From a checkpoint of a small contrastive image-text model.
Model: 17.2M parameters, 64-pixel images, encoder arch resnext, encoder activation relu, encoder depths [3, 6, 6], text encoder norm layernorm_no_bias.
Training: soap at rate 0.0011, 2700 steps, batches of 128.
Rows from block 9 of the image encoder of a small contrastive image-text model, named by matrix and row number. Rows with one number belong to one channel. Each number is 500 + 25 x the weight over its row's rms, rounded and kept within 0 to 999. All counts start at 0. Numbers have three digits each.
Before each channel's rows are labels from the 100 images, of 14976, where the channel reaches its highest value: "peak on" is the class under the peak; "responds to" is what is common among them. Only what is clearly more common there than usual is listed. The data: patchworks of several textures. In brackets: how many of the 100.
# convs1: grouped (8 groups) 3x3 conv, stride 2 (encoder.blocks.9.convs.1.weight, 288x36x3x3, each kernel summed), inputs within the group 0-35
# convs2: expand pointwise conv (encoder.blocks.9.convs.2.weight, 576x288x1x1, transposed), outputs 0-95

peak on: spotted (41)
responds to: spotted (47); studded (32); dotted (28)
convs1.106:469462474480506484461461476513507434504536482521480537480516499490498507523516488522529520464498471497477474
convs2.106:561500510472500500500500500441529485519500541540500500500577500452500500500500500464468500500500492476500500458471500473432500500463500518481473548497500500470473500500466500500525500472460500532500447500500500477500558555500500500500553500500489500500490487557500453554500500500530500530

peak on: plaid (49); checkered (29)
responds to: plaid (52); checkered (32)
convs1.256:526476501477488475515515502524478499524493480519507517460458512514510516496500492563466494549494448529463507
convs2.256:450481491500500500500559500500500500457491513539470500500500500500479500538474500500563547475500500537500500500541500500556536500500500545500477500504524500537538529514507464511447520500459500500469500500500519500524500464500473440500467500500500474500531500480500488503500553479500519543

peak on: dotted (65)
responds to: dotted (66); spotted (28); centre pattern: dotted (27)
convs1.55:569542531504470485461490523496483510476555499518478491529493486524513503472481519513458491497488477523512492
convs2.55:500500500492500500546466470500500462539500500502500500502500500486500500577544500474447458500500512500487500500491511562500442500500482500500500569500515477509500538500517474500484500468500465499500500500490500500535514464481511500507500487500500500500525477530500500500500504558500500475

peak on: crosshatched (75)
responds to: crosshatched (77); centre pattern: crosshatched (27)
convs1.221:473500530490511418484476507515543506469459501484485481500508491518467491490532489491537481494478539484518483
convs2.221:500450500526500433443504524507476500481500500542500567500527446500500500500453500500500500500500515519500572500500500500500500500459500500500500536521500469561500500500500500467463500500500500500500508500532566468443500545506476500504500500505458527520500527500500500500473492489500500462

peak on: rings (40); striped (26)
responds to: rings (41); striped (33); spiral (32)
convs1.25:546469521504476537546503516470517486463504506512502494533500523484504490472540514475513491484487503532440465
convs2.25:506463495500500500535548500500475452467483482451559543500512500500500464500500500500500500500500507507542425500488493500500552448501522500500474500530500521468489500550422529500500500464473485500500500500500501500540489500532500500500472465494518544500457500469500500462500500500500489473

peak on: spotted (29)
responds to: spotted (38)
convs1.91:553476502525525500530492498493455504518528518472485509531528536490454500516513450545528503475499511517492486
convs2.91:448500500523500500536475521500524522439500483500500556450500500500500500500500484501500500465520500473518430478500500545500500500523452500487500466500500500446500493500512500477500500469500500512463500452500500500500467504467500500500523470508500464500500524538527498500500467518533517500

peak on: crosshatched (39)
responds to: crosshatched (49)
convs1.161:499515458445503480516479463527487463503480477490485459440521537496479500493492522498469514499497522539507500
convs2.161:500486500514500500500500475500521500500530474500500500508485500532536547459500500511501500500527500502500492520479467505460500500500500500500569500532553474469500500573523500516500500500574500459500500460500482527494478500477453500536481480500556500523500500538500563500500488500500500540

peak on: plaid (97)
responds to: plaid (97); centre pattern: plaid (46)
convs1.261:500509476468503477496531536491483499528472486490481487503513471496519477469507517562489506545461485478470447
convs2.261:510527466500467490500467436441561500500533484500491500479500500500500500434520489568500507479555500514500500460450500500500500462497500532454500460461486500477474500501500436500500516564500500552463503500533495500490500500478522500437500533500500445502459500522500462500488445500500500500

peak on: spotted (36)
responds to: spotted (39)
convs1.174:509534515492495539510502506500481478527506454543538514458537493485489483501478514504451462477480455510525501
convs2.174:500474500461500498500454500500522538500500500542500470500526500500500469500500500500500532525500504567534500500500500530500498500490500500500473500500500468507494500500500500458500500496485500500500457500500500496500478500502453500579500500500500522510500466493536500495473535500466557492

peak on: labyrinth (30)
responds to: labyrinth (32); bubbly (28)
convs1.70:500508493520510536476490490497499516449537538471522543457533510476491547519502514511506484520523446490489500
convs2.70:443516525504500552487500456547539500500532500500437500500500500500535500500500500472430500500493463500533572500500500500500500500500525471553554480500500443440480500500514500475500455493500521500459500500504500459459500500500500482435500500500558500464500497500500500531500500500481500555

peak on: cloudy (58)
responds to: cloudy (61)
convs1.219:511465494521474462511465482537490509525540474471481484499479500527484467528541541479485514464507532515493469
convs2.219:499480467466475488557489500506500475494500445503500500515532500498546500451500505500542500532500525500500533500533518500500522484548500500479500534523500483474500457504500531500500474500453500543500476500485500500545453500458534500554500478500500517500500500500478500500500500509500500533

peak on: honeycomb (57); brick (35)
responds to: honeycomb (59); brick (41)
convs1.277:451477519499472456484500490498576510524494489505522525496496521477494493503520516509478468498493523481513437
convs2.277:500500500529543507452536432529544501471500442500500451504573500452446500555500500486500500500525449500500470500483500500500490508500500500485500500500549500500550500500553529500500500488432500426500517500500521500493488500445532480500481500503500523521491522449500500500500500526533547522

peak on: plaid (88)
responds to: plaid (89); centre pattern: plaid (42)
convs1.272:507511453502497462504535514511434491538475488515477477500507455506479548505489509522478500538487494495460498
convs2.272:500463469500473487500466556501474526485468467500532499500475443500500500493500500546552582500469500500500500500500527512500500483503500500500500500500550481500500440500465556461500450518500500541522500523486522500555500500500477540500500500500525500500500524500500500500500500428446500476

peak on: grid (31); checkered (28)
responds to: grid (37); checkered (35); honeycomb (30)
convs1.96:522491525498500444494494450478457476472524492528500510524517505498479522487484491509493539501533447470465482
convs2.96:473440518522500500500500500500500516500514500500500460438479497484500500456500525500500500529500559455500500500505485500492500500500500500531528500500500500500500543500501500500479484494494500500500500500500431500500561500524500519500500500470500500500490468500562469500500472469500500511

peak on: scaly (67)
responds to: scaly (70); plaid (30); centre pattern: scaly (28)
convs1.286:495436463508472503502560551524468500487478507499467482532505505454506517500536500484518480506510498488487510
convs2.286:480491500528463472484500500500500536507500500559500500464500442500500595500500500500434500500521500442515461551500500500436522503494400540500513497479465500568500500500485561527500546506500500536500504500500530500500479500500500500538482500500561500545514470500500500535500528532500503500

peak on: spotted (47); bubbly (30)
responds to: spotted (52); bubbly (35)
convs1.94:522503476555542447463498504503493495482474499487495522480504484507457500483499556501545486527498485486530517
convs2.94:551497500500547468500500521466497530490547467515500544551526500512500500534500533500483500514500500485500503503465500469500500465500488518500500511500516454500500516544500522500500522500478467500436469503500487547469500502513500539498500500500500500523509534500546500500456554521500500532

peak on: striped (29); spiral (29)
responds to: striped (36); spiral (35); rings (33)
convs1.22:524540519505493436523499492513504487525501526527492518515576536486503509527492504533485500525533492515484482
convs2.22:500514500434500500500565489500512500554500508500500500447500500459500500500500475465500500500465500466500533487488500500500467469480500500536483546486510500500500522500500519485500500500543459478542514475550500445500500500505500500500500470532541500500500525500454500557500500515475500500

peak on: triangles (53); looped (29)
responds to: triangles (56); looped (34)
convs1.276:507505512501490537537527489521491503504519475499471468425462532510500480532515516512477520515480481472474540
convs2.276:525500500483508500445502483494500500470500500500470529500500500529500502463500500500500500500500476448500500500500500468510550500536500422469547532471500500510500500480500500469500500499500500500500500500536474508498500536489522523500500487486487536500500500458498454500500500500487490552

peak on: grid (27)
responds to: grid (31); honeycomb (29)
convs1.163:537468508519471453500507512498494489474490525526514465493521503480468504492428493508506463536499496552498490
convs2.163:516500484465522500500476500500500500500500500500500500515518471516500490500467500493500500500460500500505500468500500500445491500500500500500500545466510555500541500500506500530450500529538508500500500538500500543500500500479532497518464500500500500500515500501530500518450500500511500500

peak on: rings (42); striped (27)
responds to: rings (46); striped (33); spiral (32)
convs1.159:533475487473477527502514489492482446504525558481513472562496509511491515526489513463505497501519502451504516
convs2.159:447480500461453541531471500521500448500500513547491500500568517439521500500538500537506500500441500555479500468458500474494479497500534500500510460500500500500524500526500500500549523529553479500500453500488500500500556500433500500500500500500500466500522500493533524549500499500419454543

peak on: rings (51)
responds to: rings (55); wavy (30)
convs1.120:514517486517535472463501512538499492492531468520483485551508489554476470516477530516505518494480493493536453
convs2.120:444500515500535500500464493500485500500480472500500489500528500484500500505500500500500477500500500506550519500500500500551547500516500500561500500443500500500522500530500516466500576500462500500448500500500516500500528500518500474500533500500539500500500500500500518527500476500455500469

peak on: striped (79)
responds to: striped (82); centre pattern: striped (31)
convs1.78:495496505495491501518506483473526457535508516505486505488466500494461487528502481488510474531476595518480512
convs2.78:498553500500500500478551500500517543517500442444500440500500500500500498450500457497500500467500456500489500500500495502500500529500507543549500473540500600508500417460500466507517500498521526500511500500500500500500500513496500514500500500500500442500471500524464528500431500500500479500

peak on: scaly (77)
responds to: scaly (79); centre pattern: scaly (31)
convs1.152:554537515507489463492492516499520496491491499529535489502525566463500485483499511463487497504485558500468505
convs2.152:532500553503492500500500500425500481500500463523497500562503486500535478500507467551500567500500540507500493472459500526500543482500500492549524527538527500570500446465481528500500506500483462508500432500500467443482475481500500515500500460500500500440500500500528494551502500471467500525

peak on: honeycomb (85)
responds to: honeycomb (87); centre pattern: honeycomb (31)
convs1.102:492522486494477482476500503498454496439559492510498500507514482495490517574502490536484491502473463497493480
convs2.102:500485500500500541496545468500500500500500514496500524500500498500500500451500481500500500439500500546500461500487500493563497540500500485483548500500500500500500462500469541500500480500515500521500500475442497500500478557500500496487483455510500500498500533479500500500482503500482469565

peak on: cloudy (70)
responds to: cloudy (71); centre pattern: cloudy (25)
convs1.233:517493497517503525506449502592479476506518505490496475495504493519509488500508473472491487528482485494471556
convs2.233:494500500500500531550500503528500489525500500500503500521528481500500500478500500452497500500500487552456450500517500500500500500500494440553511500470487454500500500523500500500548500500500528500519460500500500500494500500494514500513500500484500500500497500518500500524500500500500500500

peak on: dotted (64); studded (34)
responds to: dotted (68); studded (39); centre pattern: dotted (25)
convs1.93:501490509504464496509485469529533463474465473495496521526537504475467524491472484508530557481507468486512456
convs2.93:458500500518500500502500500551458533480494500545500500500500493525500532500546481490500500452470500571462564500464500500500449500543500543458469464500500500564500500500500500500500500500443500521500500476500545500500547500500500500508500446538512500500453546500478547478484500575521500489

peak on: checkered (73)
responds to: checkered (75); centre pattern: checkered (32)
convs1.269:482514485509495471539478480523499497527501499493483485495479492478479496518497493619499501505495504497510483
convs2.269:500500500481500500484501500472570500473427449500496514500487515448500500498519500500498552462500527522500500534500475455500500479503509460465460454471518500485520500461500500500500496543500399500500473522500483500536500500530440453500500511500500500474474511500527500500538500500500466500

peak on: grid (40); honeycomb (30)
responds to: grid (47); honeycomb (39)
convs1.110:490490503481528514469532472516483447524518510476503530522472523444513490481456505494482525535476506483484538
convs2.110:554500500500496500467500577515601522500481466499484500438500517455500500495500500500500500500500500500545500500500560500442500500500510472500500500500500469500500500500500516500536537500515507500523500500500475449500500491483500500539539500503501467500538474500546500507504434500473500468

peak on: plaid (31)
responds to: plaid (35)
convs1.178:506523498455502464504468461516505466489494500494510513520531503507514484494494495461504493514526558489458567
convs2.178:401493500473500500514474484500500500500500550500475500500476458500449500500500500521493500500500499450500521503500465500500468553496500500470500500535447500500500500525447500485500500463491500500500500500497488500452528500500500500525500500505558464500524500500500500500531500447500445500

peak on: crosshatched (39); zigzag (37)
responds to: crosshatched (46); zigzag (43)
convs1.197:477505472458465489494441506447511538523485468493496501505492514492550465467503530505546505495500501496496511
convs2.197:458500446537469500455500476500496500410545500500500528500443521479462532505528513534551476527500500500465549474555500495471500468518500452500559500500461477500530500502504533500481500449503500514525473460545500498458482548500501500523516500445500550531500500506500480501563500500500565500

peak on: rays (31)
responds to: rays (35)
convs1.204:580469490496502467495448509509509491523522505476497475498494487539498485519502457477492491477521494471458508
convs2.204:466500483500474511509500511500500539500500466554526500500483500468459500500500500500513532522521546500500487500514500526485500529500520578485500494536500471451521500496504500500500500498505445500500500500500445411500474500500500436500500500500500466500564447500503537500500500515503500500

peak on: spotted (31)
responds to: spotted (44)
convs1.11:515505483481480469503495475530542459551523477448481518509487527500530526489499486500521480474447519497519484
convs2.11:465462500518500443445500500477453490534502544500500500522500500500471511456500468500476504532458500437500473500450500500458500545496500500500500489500473449500500483500500472481558482481500500500500571500491500500454534500500500500500440500500517499486500495500473561540532525445500500492

peak on: crosshatched (95)
responds to: crosshatched (95); centre pattern: crosshatched (31)
convs1.243:498457502480501505505552540460466531494508486476514499514509461492476497537524517516518517528537537477534480
convs2.243:536500505500469500471500463500424500500521500496455500500500526516500563500500500500500511496526494459500500566500500500449457510500500548500528500500531500500475500500500500494500500456585500500500500510481500500447500497500500500511504488500500500452511500500500500500545500500500500500

peak on: rings (35)
responds to: rings (39)
convs1.48:534484470497498443510523494487480483513499497569505464447475502477508493527463494531495482500488517502484531
convs2.48:541530500519566463559474463500500520500555513500500519500597529453500500500500468505485500473500489500500529500500475500548477500500500462544540500500478500500500544500500472500519502522500522441480500500500500500500557500467543500500500511455500531500535500505466537514500500500500500511

peak on: rays (55)
responds to: rays (62); centre pattern: rays (49)
convs1.260:483563486495487499472500546492502506503467518500526480501549501539540478478513478477536503528490508499459526
convs2.260:496500486534456491500500523468487506469500500504465528461499538500500496500500500500500500521500500500491530496500500500458500471507500500502500500500514488568500500426500531579452534506500500500500500561554500500500521500500500503476500513500500500500450500500500500500494500500500500541

peak on: cloudy (78)
responds to: cloudy (80)
convs1.237:514499507460533469522475527523514516522491532500490480513524501569509495510518478533473522464489498476492552
convs2.237:502500500561500468455500455560527427500500500500500508531499500500500500536472482500555500481500545523525500500469500500516439513500500500500500500531545565506474482536466500496487500500500514500500503519500531500450500482500557500434514500500500500500568480500500508500522500533500460500

peak on: honeycomb (99)
responds to: honeycomb (99); centre pattern: honeycomb (39)
convs1.176:523539513559498476521510499527468500519505498497481462521488511479467462506445462485514506507460536495507500
convs2.176:494446500496500500537443500502522475430523518500500500536500528500506480500500500500500500520522423584511500555499500568500500433500447470490532484496500500500517440501500444500460499500546500500500510500500500497531452546500500471462460521500516500500452512469500471567532500485492448500

peak on: checkered (56); triangles (35)
responds to: checkered (59); triangles (41)
convs1.58:450508507468457482528476507480503470490513503595507491500504494467516504497509469496495479510522484490523493
convs2.58:500500500526538500451456533482500532478500540483526500538500503458500500500512492500500500466500500520497498500532500561500553454490403475468500500500500477515528486477500535500500465524500500500500500500500500500513500526500500500500517511489500500525478483471470500500500500500459526500

peak on: grid (39); honeycomb (36)
responds to: grid (44); honeycomb (39)
convs1.184:501499479526505512479497510504519456498504513495527480513512482496474476493526463515411479469475495470477462
convs2.184:516500512465500532484500433500500500500502500500500509455448500505547515472479500464500500500500557500500563542538500478500500496500500500474500500544500500500520500500500500500475500560500500500500500492500519500500570535473500536500505500500500522490538500440500486544500463473500500500

peak on: scaly (35); zigzag (30)
responds to: scaly (41); zigzag (33); crosshatched (29); centre pattern: scaly (25)
convs1.156:499499495511487505505547488489480477494500492494542513474514549489499530499500451421528474504458492500479509
convs2.156:500500502500500424500500500500440512535510525500503500500500476520463500494467500456504500500500502500485453522521500500458508521500473500500500500466532538500470510464500500500504500506500494500538500475500518531536493500512538500525482526500499481465500500473500500505576500500500500500

peak on: cloudy (93)
responds to: cloudy (94); centre pattern: cloudy (36)
convs1.232:475502500508503513510555520554474500484479480524489506443534542514484507465494490476482473518497512505479546
convs2.232:454500556564500500500526500471467500502463456500477500506500432507539509533454492545588500570500500500541500539486500534500507500492500500500500500500498500500500465500449548500447500470481500500500562500525541500558500500500500582466500496500513435523500535488500500467500500500500500530

peak on: spotted (27)
responds to: spotted (37)
convs1.79:500472488511557522499557502553546499527493461484502462483502498521471513480538526504491501522510499486497516
convs2.79:500465500500490543480456503500500546535515456500457500500525544500500499494540520560456500500500504508498464490528511500502500500500506538503527516500481500453485534500508500391477514500500500500500509500552500500529463479500500569555500500500500495513428482500543500544500553443500500500

peak on: plaid (37)
responds to: plaid (39); triangles (30); dotted (28)
convs1.224:538507466467477555490504506511512504551509559468502489466473503509489507532527542494501498480481470495513501
convs2.224:500500480443526516523499493500500500467500516477500500497500500500500500460492500475556498500500500500500500447469500500446526500497484525500520500440500500545500500499500500526458500520462468456500500500503500528500454538530500477529469472530509500574445500510489514453500500500500515500

peak on: labyrinth (49)
responds to: labyrinth (58); wood (29)
convs1.62:509463479458454509533520515485531497490490482487505506496533489442489459481486511493517507525509551543493521
convs2.62:482500562500468575500500500500500500495461500500455488519500500546500474500538500495500500530460500449500500558479500495500500501460500500500500500500532500494500536462500511500466500500500500500500492500500523500500498500415523548519500500508500468524442462500500481500500510500500500500

peak on: cloudy (25)
responds to: cloudy (41)
convs1.242:512474499511488476519546491542506494513454509547488508470484469479529519493498435522492492501488523478472531
convs2.242:552500500500500500500500463511500500500553458500544500434500500500500489500457499530491441500500500529500500433500540500500441500518500444480457500522478500500509498522500500544469500455440500500494500484500500500526500490500500500500430479500487539467446507502494500537480500459504500454

peak on: scaly (52)
responds to: scaly (55); centre pattern: scaly (25)
convs1.147:563514475440506515491524476506526500513502496516514486481530533512504533491470493502515462506457543467504506
convs2.147:539500478480500500536500522500500500503500504429525500538463486500500520526500500537514563478500533500487500500542500505521500500536500485505528500500500500469500533500500500500529518555500500500500500415500500548500447513500500479483539557499500500472500523500486506538484500500500545444

peak on: plaid (88)
responds to: plaid (88); centre pattern: plaid (36)
convs1.283:516506496518508500457529534475469480515470508471490517516497473481522496477500507561478494556488504480442493
convs2.283:477500500554500500500482500515497500485529517533505500561500519500534534500536500500487500492540500461508500500427500530500500500535500483481500500500500508545500486500422500500500500500500565500468500500500500500500445500500470500471500500468500500500517515500500500500500500500500500544

peak on: rays (66)
responds to: rays (69); centre pattern: rays (27)
convs1.33:516502480512513510477528494494517464513491496519450524551522447462481505509526478519531447479527508504483493
convs2.33:500516500451455538500500500493473504500465448500500533500500500500495500500500473500541500564523505456458487460456500528500500497500500475466519452500500500500500420438500500517509525518500492507500500500462440483500500500490471552500438500500500500474483500462466502500500500500449523500

peak on: striped (31)
responds to: striped (39); plain (28)
convs1.0:496480473528497512479480502508498474488497476487470471515546537557463473523469471515497497484500454500473538
convs2.0:500517511511500500500517500500542534500487500500500500500500549500500473526460486500541500533500488500500500520500500500513442500464500500500500531500539534528506528500500551520500477500514497500479500500500509500505515500500500500500500500500490500500500500500494438522500461500507497504

peak on: grid (49); honeycomb (34)
responds to: grid (50); honeycomb (45)
convs1.98:468503521482508492513484498495459477489522537521550492516488579501481501529482523495466449496508498514484502
convs2.98:500547500545503500540500500532500500500500505500447500538500500500500500500500500500500529500494500512489546500500454500500500500500500479500533573539513500449442485500500528495500500500500500500500500505500500500500500500500500500500556541406478529482500500481486558490461500508467500500

peak on: rays (86)
responds to: rays (91); centre pattern: rays (58)
convs1.280:470512515500505505471504474488472562535505449514530493466474476525508483475514504496501498474471452474469504
convs2.280:500450500500510551480500509500477500500500548503500500494500500500500442519461481514466464514500499440493500456520500532500498500481500476424500500493456431534440540507510500543470500500504500500500500436500500500507483495529500500434500493500500542514500522504560500491500508476503500524

peak on: triangles (35); dotted (34)
responds to: triangles (40); dotted (40)
convs1.153:511500476485508450462484508508482522574490493465549533512492488496512491486473477481494470491519455504507486
convs2.153:500494500500495522500512465500500500500500471467500518500483500500462518506500500500448501500480500472500472500500500502525463538540500500468539494500507500500500469558515514500500500500500500500500550500500500500500488500568500510500446500513500497500456500526500464500500500473500500500

peak on: looped (97)
responds to: looped (98); centre pattern: looped (38)
convs1.29:498531478551469539510461487463478507489482499542524500504492481530522499511528482541537520464500534506521509
convs2.29:419500500500500500500500500457500500500500451500536570500500543500497496419489559543553517500500500500500500476500500500528500500500500562483500500500453500500500527500475494500500525500502547527500483455500500528500500485500526597500491549500500500500500500500485547437500500516511500501

peak on: looped (85)
responds to: looped (87); centre pattern: looped (31)
convs1.24:471449471473494500547481510506490520513536488545501506515513461501505490456492440482496507500511497475537480
convs2.24:500500500521500500456490531451532485500500500500538500500500482482431499500500500500475500471500514506500500500500496424498500500500487500469500500475500483585574500500500500447525441538500555479500500500479534500457500448479500526500538520521500500494464497500500500500500500467554481500

peak on: striped (37); spiral (36)
responds to: spiral (43); striped (38)
convs1.86:473493505514467521467505508492452447520531496518533506508487518529496494502550474493520479510496569496485488
convs2.86:551500500500520481490437494511477532500528500500491500500500500500500529500569500500500532490500477500500500500500500466500500585447455515500500469529549500521500500500562484500463500548460500477500500487506470500500472500500483556500500500440479494518436500507562500500500500500500494488

peak on: crosshatched (50)
responds to: crosshatched (52)
convs1.225:497508513476483469492494496451553497500518503515508534551484472523504565530480488517505481519470513487467493
convs2.225:500557500500444513500500480500500470500545573500500535500500500500454500500500500535533525500573500506500537500456513500456500548500506462551530500500500485500397500533516504500500500486556500500500500463500500505500500507500500553460520500482500500500500500500500500527500486449490500488

peak on: cloudy (27)
responds to: cloudy (34)
convs1.234:483471492471498464502523493505489514549531518509499471530451516497495462485477487502445539479480488479502458
convs2.234:443500500500470502500500500500500500500525500500500500500477500556479500493526500503476487500475500500531500500511500483500500533503485500505526479500502500512500500500500500500491472500500500500500500493471500537500500500500474500500500500464500500500478500501500515507500456500397500500

peak on: rings (58); striped (30)
responds to: rings (60); striped (34); centre pattern: rings (27)
convs1.67:532481475490514524463508506530481471488530471475552488540493494548512484552489521506501507537511515475502526
convs2.67:487488500500500443455522490500456453500470502500563500528469466500500479500443500500500487500547500448500500500500457471485500515500500500523503474500514541529472500485500500500498567494500500517484500434513500500500500500513450471500500500552500516500500500500476500529500521500500496520

peak on: dotted (36)
responds to: dotted (39)
convs1.252:488511497502527511478493485467539429517462489509493532454503487513490510517451469508501490503502483517466542
convs2.252:527561525509535500438500556500500500544500501470528512465465499493500500462500500500500504500428472500500500516582499500496500531487527498434544500500500500500490500500500531500500490526497500487500539500539491440565500500500500500500500500494500500500510500561500535500500500521527500500

peak on: cloudy (34)
responds to: cloudy (39); wood (28)
convs1.216:502504517519496458527491534513507486504491513501569531479560474499500509502561487529506503509478482497476477
convs2.216:541524470553500518506500500565500500500500522500459500432500513525500500487498539500500500500492500500459560475500500500500500509547500499448500556500485500500500486500500500500500484500514547500500428514453500500498498434481481500556502500500500512501500500500500500500552573522500500491

peak on: dotted (33)
responds to: dotted (42)
convs1.217:518517461492528547522542484493485500499455500506503498479508501497484563451468514510515527457493507493478479
convs2.217:549500500550505500488431500521500500500471519500522500440467500500500500500454516475476500500500514453505500460508500530495525535500500500521470473500477500500500491509500500500504541455490500500500500500500500500500519500444500548500500500505500500446488558523500500500482500500500500500

peak on: scaly (60); dotted (30)
responds to: scaly (62); dotted (37); centre pattern: scaly (32)
convs1.182:484464473500501481489516493482509493520497512504510493508508480535600501486520501492487517500480540491502443
convs2.182:458564500490500500500418489455461500500500529469478496500500500500500500516524513500500538496497487473500470500519500500500516500500500489500500485515500490500500524551500486445500500486522500500500490521500468466544531559500463515500500534481504449531515500534500500456540488495500500496